config = dict(
    arch='repvgg',
    num_classes=256,
    max_grad_norm=5.0,
)
Rows from block 3 of a small image classifier, named by matrix and row number. Rows with one number belong to one channel. Each number is 500 + 25 x the weight over its row's rms, rounded and kept within 0 to 999. All counts start at 0. Numbers have three digits each. After the name is the row's rms in percent of the matrix's.
After each channel's rows are labels from the 100 images, of 14976, where the channel reaches its highest value: "strongest on" is what is common among them. Only what is clearly more common there than usual is listed. The data: histories of elementary cellular automata, time running down.
# c3: 3x3 conv (model.blocks.3.c3.weight, 160x160x3x3, each kernel summed), inputs 80-159
# c1: pointwise conv (model.blocks.3.c1.weight, 160x160x1x1), inputs 80-159

c3.80 087:376462543497485481491527477535519507464513490518528490454509487466441449524514513497509472473477518535521459508530495465473525456503529504495508483510503524508518519461483515492490479467529549501494519502530490518526491520490481492508476512
c1.80 098:490505531499487482493482490521497489468511468484509489475496519509498498518524469491488481448478498473472511495440478474477489489480510467500455476499486495450512483405501471419489495474516495523478512506534453513500515504478488463504501450
strongest on: 010 turns on; 001 turns on; 110 turns on; large cells

c3.66 115:482540502514482517497494501483517501524528438498479513524529503463496468486492475485486505485466498455486468503465518503512527506511453472531484513478523476518496481464491491470477465492488480437472475462563460503506501521483540469497506488
c1.66 106:481505519539437544496460515503529494521512468497460493492501501487497492495503484501508501436494486491464513497476495504483516524507488490537488496476511463501492480483491474463460484477477485482453470455540471497519499491504527484506489491
strongest on: 000 turns on; large cells; rule: rule 67; rule: rule 61

c3.63 098:492467466474507460498485528519510491487486483494516516509507515461500507506469486484488498519499500469523476507477522465499512487502497530493527456500515467446464505489473477477509482491493435512459483527469467499460474493509454483482495497
c1.63 100:495485493456495460514473522525526494509523495475471537486507484470506505471452461481483487515495475505497503514495439485466499491464466460512487439529515492489500512514428510499481491481458457497477505494487499496469468500533495467472488497
strongest on: 000 turns on; 111 turns on; 110 turns on; sparse start

c3.59 118:514510496487495548487490479459508486470502465494512481483510507427499504500550509536473504488499502436516511518484505479485504489521455492489487530503453437535532476478492475505514415496508480532458498483521495516529510510435507487481496446
c1.59 099:533507490497509507494503505476503510503511468469517498514521506442515511515513486523494491506473451465526509516504471498486507511491443450475449545493490464517539493494510475544484485484481501479468449498491498460522509529477531444505501434
strongest on: 101 turns on; large cells; 011 turns on

c3.138 099:494465495467455488456489490474489470473473509501524471487477526490465523507513527528489497481528480525512514503492500532467494474485530500520499463505472505512490491529521475472515502487481507487467507463531517500509469463511448497526496478
c1.138 101:486447502490436437475459507502502471484511518496471464504450502501480509480492524542507488486499458521501505501511480537477517502494544458540481457494498516480533504530520477490501532485494538467464512501470504489505470473542489505539498490
strongest on: large cells

c3.25 076:474433476457462479485519503503465473490501501501485530495469508515443488482483512414489453458482484514499497497490482522457487481482521484490453499491507516543469489488519480496495480495492464471462488505491517472479491476487520501464493508
c1.25 100:474478467489473496468501508496440461477451468485527524504514508490472503477494484454509481437520487471445488484437498507471484500482514486493450503498515509545428510439530468451495484499494479482481455527509460486490517484482474508475490496
strongest on: 110 turns on; 111 turns on

c3.1 085:482483513492511477524501450503496476492493487478492551520506476511504497463489447503456469500462476505456510487491511486492494510492474503505495511502456507553511503486476503485495475498492467508521483519512477517497502454456550480454506508
c1.1 100:480467499490503485513470451503487441492497470461470486504460494465515502477461468493475503456494495469452511476482508512473474509506459530486498492468518496536473517468485467469499495493514449468460474492502459483507521493472533477506494503
strongest on: 110 turns on

c3.109 093:458419552471486498513518505489469500521470489480492523534483505535490489502513452510457386543493506517525470500513524521487522523525461536489514480503535509503513522536524515516504508504497489460490479494521521505493484503467462461468511519
c1.109 100:485504524488453485535469491511509506545446505495474503491523476511465512510504519520522500527510458433511502509382461470474501510471460510490475494523481512472498510427504463462509538510474460501499518458498493482478493527520484477499495462
strongest on: large cells

c3.46 104:489456512442527492481487435509479502475515521499513520494466512517500531515499505515416463523520519526523499507519501402513487509502494517471528512493506468534518505490482496498522499497513523515497504523484519525524499477511479476504479521
c1.46 098:505512513480531506508481446500475466443517493462497526498494516480488510505474490504494434527482484499482472496493439459495490462515484434513442530435511460502479521480470496443451511489487481478499449526492504476487508466521516490495480508
strongest on: 101 turns on; 010 turns on; large cells

c3.65 106:454489526507454506487473491543503499499465472492476461483489469486475451499510515469531516484459491499503423496487521500466516497483519524523501505499459529514478513493489494482498504478496481495503502501495491532504480510545488526506483493
c1.65 105:472486524454471531492490511526525512505472482501484455488500466455491418497464513485492485513484503486485414514486515481494515499505408494512504479505483497486521492503489513503502499505525490451520510461493494495505511514515510458490498484
strongest on: 100 turns on; 011 turns on; 110 turns on

c3.3 090:489511537497478518484476478486481447486478464481464451461448461490534486455480517502508504500480520530471468470518467485487524536502494472461478494470537524509522511493455534473441477473503543501516490510441514502489524519450506499471479494
c1.3 101:482484447489498485470467517504503494523491475494512463458476526481493509505505509516488505485500492514496488363477518508482494491500503496453499509466467483508469491495502507487429495466499510508490482475496526514499494533489502498490519493
strongest on: 111 turns on; large cells

c3.125 099:518508531517478514482498441502539478440512463500480459491481470493454517506481491552508502438450480503509497435459502499450489475457475473503490516493472468478462507456513510460455511476523510509488508481492542456545514490506517493522477478
c1.125 101:505479514525482514443497491513546532487516469490461468494493505472470566521459497527510524456513467509499504469469500495467488481488494477472482539513471481479475465496547467503482508493496513521511494458492561463496484462515494501503482506
strongest on: 111 turns on

c3.74 116:503500495516507522502511478490525475488521477499489487467525477432500494501470494467527504500467497432466477468442500483490485480494462493521502518491487487531500547439481489476467482475526470527507496503519495510539526511493523509494486515
c1.74 100:480485491497512530492502500413525494504524492490504462484496484395481507498450496474500490496498508447475481501467515468494492492505403520489512518524492451497521504484509482499500488507513448519476516476478521474518519519480532478498499518
strongest on: 110 turns on

c3.52 080:518519523489499500491487440509488461481478507484477516467489519457527489477504484546506485510498510508479457521509479423490502517520499516502508486485508496498512523463460523497507479513517478525493515562473483506484486484508505504448458499
c1.52 094:510482494493492472500500486491494471488479515483507482465476511463478494490465478533514451469504494506456488508513480481457529472491483500492483474460514502506478504497448486477498498485502435484475537491485510482516498513495495484483483505
strongest on: 111 turns on; 110 turns on; large cells

c3.70 066:494483558493493501475504480488519492472500513469453476503500500499493519454495479481514483516559499508450518521525503490494461488477491510499508486519538540533477529505490509479489510495502489530523462524466484516438494462488528509436492492
c1.70 097:502498561500493485463508497528524501492478515468504462515522484512441498485534479520514503484505492483500504479443527496484496510475515502495496518528484542527462488459507505428502517501496476514523486506498472501483500475515492489467504434
strongest on: 011 turns on; 111 turns on; rule: rule 136

c3.12 134:495518509519412495501499531498536520534489466484488458526475505476448497540469547495532529439448455500511502508479490502470517498464494497481471467477498505472475512479522477486501537493510475501513475469510510465506482556536487488558477488
c1.12 104:516519532527450511507524533497562540542458489490486487544499491493473508538477544503532520470456468508469502506482496497466534518450498495494467476496508511472482505489531446495520506521524490516503494490516517463473507547509490502532502494
strongest on: 111 turns on

c3.108 121:500503512512517540462518476496466470474494468513542458447495505510449486529470488498506508501504520476528513495505480486527534501492523507473511523510497503422474492502497493502450520442512483494497498494426499456522495531506483500508454473
c1.108 100:486506522515502502495510487507492490491488431483520482465521482480453477525463488487504509482507499470470509506522442491464526476453523454483481504512488510458487474513504483517426495451476485494490486499451479458498495530491482499458485479
strongest on: 011 turns on

c3.76 100:489480509471499476480481462482482476510457513510491481500453505450525519498495494503410457515537517513487481479523515466513505509523504512483516473496506494514547461498482493542513475501492506502493508477512507515511479505469465483481497505
c1.76 102:501508494501528428511488468517498498475502497478504510489514519449522490480489465504490467504514441484448486515469473508469463492478514441503421489471500490496514482465479472519483498475462497481500468505504519475480477511494495500471502482
strongest on: 101 turns on

c3.2 096:466486520488471490472477530530530508511508495512506452446505524502471489532499545474531545469492439500549462451512478474481482493489533521492480496481490513494478533504501477519489535446507519514495493481499519503482470522547471515540459502
c1.2 100:479475496387527530518493516515508516536494493495492479481496506506510476508519519482447501532514492503521469511512494393520493506504451477475495505542480465479509509495497500527505481502492502462526495465499505506475500543503475419496500466
strongest on: 001 turns on; 100 turns on; 011 turns on; 110 turns on

c3.145 054:504521492516438504530476512460500523530526464512565479475517495512464524502499478521502502553489507483567549511505482521501496491502524494487518518540497494514509497486516516523510520530533502529428497474489493490504561520478488486499492490
c1.145 099:490512519522430470497443490511515464485497440489502494465510466486472497474472500520523500514491454491497467504500471517461488494489519465507459455479505510511442510490499527502457541465510513519505460488517463494471501492518493510491455506
strongest on: 111 turns on; 011 turns on; 110 turns on

c3.120 104:497470522491489482478473504536495485506509474486500484519469484511481488513474488486492501498447473494506475454483504474466487471481541498517494493462522519464441521487520484490508531501508481545494473530492495507491500502544455534513492515
c1.120 095:515471526409506495491499498499471487508501502491511491512486502487493492521477470497433481519501506501488468481504500431496484508511414500503524519496501472481489482501489506524514503506519503499518504486474505491521538510517500410505500484
strongest on: 111 turns on

c3.104 084:500522549536534497431526460542467476453521488445437541487515487491539509475479467511514482510471474489477487487517500464483499515508497488514483521462536512464497522509498487517445509477494533538559446510497498490465457442490539513463465499
c1.104 102:512504483498521514358496483535459513480496496505471509475523543494495515560515495494495503506496487504513512479505501449490499480511496511432501526470466496492495488502498507508484461481480505520535512478493516515498464474474507486490490500
strongest on: 111 turns on; 011 turns on

c3.141 083:501538520485459489447505518515493500494526493494493460413505509459489504520491513481518519464508512465532450531498495495492496490505485532494514494476480463483499507499452513505471488411515487494478521436478519491530465493508532506500433461
c1.141 101:510482524449503487517513501453499513500484491499490506523514503485510490505508462512444471495509531491482492446468531476503493474464475513516516517519497455513472491488495457502517457491492410493508501487503479494522512511455435484497531484
strongest on: 100 turns on; 011 turns on; 110 turns on

c3.13 082:526511452497481455521463555532510491534522495475499509499502485511518484478452460527469483464535486504488499549492468512502517499525490453482466479538507511457492461512534515508534470523452482470438491499518477485452493486508499484484499493
c1.13 101:503504483525455466504463514506512508521529469504495531504525466503511436465468466526443484451502501509506500528487501524489503483524492488491476451528508486459511472499515506488520451512483482482375510527527454494489486510513508501488504518
strongest on: 110 turns on; 111 turns on

c3.89 092:482477443493477464526514481466477509529496515500517515544484551499535496518526507518484505516481450464484523460462503503497520514475502478490484539472503478443473541515511502501497509525535480514521487510489471454488498528525485542522507486
c1.89 100:498502467477490509517515474510497534485500533525488515523526514506494491507498528541469511536508450479484520454488472439511518502449479485496459537488467515464482514493522528524478508502517536499507495483485488451468498498517512510495483460
strongest on: 001 turns on; 011 turns on

c3.155 107:484498501477478476504466516537494481490487478489530501464506516459491522519503514487494510476483464446530514511433534514500462464483492539483502504470432529488477493462509482487489522475515477543523483465510515525518482486526431513536508482
c1.155 101:492519496464490493530484515518505510499497498488502537461515510453501524522446494479478503495476473431484521519435484480506475512473424466498460493481460527474504507469470504491477508491502499524521501446491500493495483470505480477525494474
strongest on: 111 turns on; 010 turns on; 101 turns on

c3.28 116:470506511505461491489502459486529503484484499490477458489494487480468459463442507518488486487468493487472438478499501515478479448456467516499509494532491498510496499487482495514480470460488491469495501483518520500473492470485516493457488500
c1.28 107:484490511488447517501458474484514478501472491504508444503486491459444446498424506512491493495491490492490458434502516502486495436471463523499509438554494473500505496486498495501487480487498463460489502475499492493493514456488502480460502510
strongest on: 100 turns on; 011 turns on

c3.8 109:462480517520491512511506474494505517520495496513489494521524494468508500499503471484504496520496484459500508484472478516499495465481449477446461539502487463518486483484480525474505480517489423489525497491514492479516502503511497475525501488
c1.8 098:505469502499513536496481449500474489498490506520498508531491524499511515504510482469467451524500512484527515509497510510524500497524445513410536521511499447520495463500471503511501483502503433494478523507495491520514479502524459459519507500
strongest on: 000 turns on; large cells

c3.71 079:476474579495505506475480486509478491481507488466495539487507510481488486492496547539510491489512458520515503477494491504471516531488535458530465500506484526530500542490498455520462528467472531474502444502523513500484476496522490550530493493
c1.71 091:473474485463495503470484510479459480487495508493486508446477504477501488486534509533486499504530490477491507508495469505497508534480477486489471520525436442497495488528503467516481421447489530464463480454476518501492495513433482501483520440
strongest on: 101 turns on

c3.79 104:504475507463478516491455461489475485476508456492474490473502510530495471482493457521489443494519525552478517474560475486498462477490469500487518485528519525545528480518499508525490492457471518473475491478490497519467499496484499464480498488
c1.79 108:501502482508484502499471497511466503478491469519456474491498489522456465495510455499519498511453462488471504455443493494475466474429514490514489519516444516512465487477524478456517473472481493472454465511507482505475501482490463511469524480
strongest on: 011 turns on

c3.93 076:523516525487512543475493468516521520488438513519504502486503497497511521501528532506479516510512532504528506533504500426503490481487496529516507531514483494548506465463465504500497492481484505575514515515491509538522473472510487494474485473
c1.93 101:495513518500529500508499486509498508500499459458527511484522490445512497477489484498489461529487477476498496511482514493471479455517496497501467519483519471502480492482478475491421502436434487530444433499511523481501441482523500487467481472
strongest on: 101 turns on; large cells

c3.29 135:480510554529488522502497512443528513543492501472483464528497509459489495468475463547519502510529499479490498491476451499492515494445461455509490502504469495455512503480490483485467512527482471489515495485496479428479497508495486483461481463
c1.29 103:443503548533480505502468506465513490527494495435507470495506485438481487464464494551532511509532495487480482479490471506478519493469480459521471470509476491481494494487487498503440520494499483495533476480509484457494479516505496503472449481
strongest on: 100 turns on; large cells; 110 turns on; 010 turns on

c3.140 098:507522495500475495507508532495541506522527488511539451426488508497488483493536469510521516486457506498534511582493474528529495472531513514492495501462486499467481520528483533514458484468544474512504492471453532477520535547496530498518497486
c1.140 092:526508522501505507493496516518539483510517504511496474451497517521509554524513500535526521496499523517535532578521484513547510473530524543513502503488511519445478518545515540529471530475503498542512487477441552462506500503521525506538465495
strongest on: 111 turns on

c3.36 072:503503540532495414487472440473454470452505511488461506520514495510477469478492476478496452495485503509467450533517521495502480428541505532504538486491526488498499471530474503514473493458487469460481468516507510501506459497487488506492474490
c1.36 098:497516501509508479511493453470487519474489517506466512489491517497480506500444468472478488490465456502467493488455431474441443468446493480514474516509485493473519474474449465494500479477479485497492506486509492490508481509476487482467499469
strongest on: 000 turns on; 110 turns on; large cells; 111 turns on

c3.144 119:498500503514492510496480491468493504513510554536503491506481540531496536519544501537470503478518519494519540524510501482467456510477473513489503491482426468500483486495494461487535505510490498499505535500474507487548495508493501485543524486
c1.144 098:482496520507480510499457471464514504493497551542493471492474524524486542524530507544483488466515527496477535497515495469477453509490479493490488491498433463486502492498484461506533504510498501524514557499453502474545487528480494478527518471
strongest on: 000 turns on; 111 turns on; large cells

c3.17 087:528531511518474452461484517520514508510510512510522471420527513479479514529503520473527521449475482489523523520479465522474486491506496481487480533499498502460471523491493477513540536468474487491474543483489533476512482540555518505562506504
c1.17 097:503524510540487451476464507495503518500472511514501499456509523500483515519473489502523530428474468500508510491463488520462491527507521488508467516480483492464467512461480459440517522458479466470485532508508521484502472531535523506536504496
strongest on: rule: rule 67

c3.84 095:489503515517452509496491501488499518471472500486486459423521509512491535537497513498539509433513467473485508497498462496484485497484514502486472496486507538468492520501511480510492515417471513517533489473462497502477467527511513520524479508
c1.84 105:479516494536520500506519477482435523438499480477409518482490494505510520504501515508496500488505472477486511486481510492484494512500511478499481518500513497485513512464487471499482469449450506491418460506493493502507413513511504522519505515
strongest on: 111 turns on; 110 turns on; 011 turns on; 101 turns on

c3.157 094:526534546510514499484485445507489469465485487479489494490490465502506500442464480514503513522513502498450485457472486453508462497460497461515479494494488507485492492472490482488469509512474511529543489516472499470471515450469505496415495473
c1.157 092:486473509485513498434446455495474460471489496517482472447482505496475526524508500490504499494494467525522508379481507461502508484468495489470503504466464464491493511471517495487454527485506434511507499462511523484501503509527498462503497499
strongest on: 111 turns on

c3.20 087:516499495548522467522510514507511513448495462499461492527497494509471493493492457489511489531518454485500478490516513506504499511534497519548481489449537487448501523529527455514482542500483492516497452516493482462457512498504507500505519528
c1.20 103:476488512452516486485502503485521499479513486517471478483497511485497509520514485488443502516509507465475502498497525471492498504510423512473511514487484471498524486501473479520516487506465484503467502462517509504504501508472475448491523507
strongest on: large cells; 000 turns on; 111 turns on

c3.110 091:506516567489462492498487492497521490501477514488493454407494498506459499491496527504487502437508475518499481444500486487497479513477500537512490468480507501471506532489456486507447506418496522522511479476500503457470464486498507488495449491
c1.110 098:514492482445523500537494482494492508496488503492470529492507497514508495491507514452395484492506494515495495388462527477510495507489499531523512504495473493520485510483481495511496437477512493497560471530522493499470482497440494488493520509
strongest on: 100 turns on; 010 turns on

c3.100 087:534505522526485495491482436503483472470480493442457521466501466490520508459500501492496461470471540512456494492523496462494497506531520494471497470446508501479488503501479480518458519498508496516517460528497476489483472453468531479463470505
c1.100 099:496491509511504510459487456515486500485477481465508519448504493470492509498489520523495475451476499498476517457486484481460496491504506486463471524449492466504449503465469462490447520477446464491507487472525491498490482458491517475516473505
strongest on: 111 turns on; large cells; 011 turns on; 001 turns on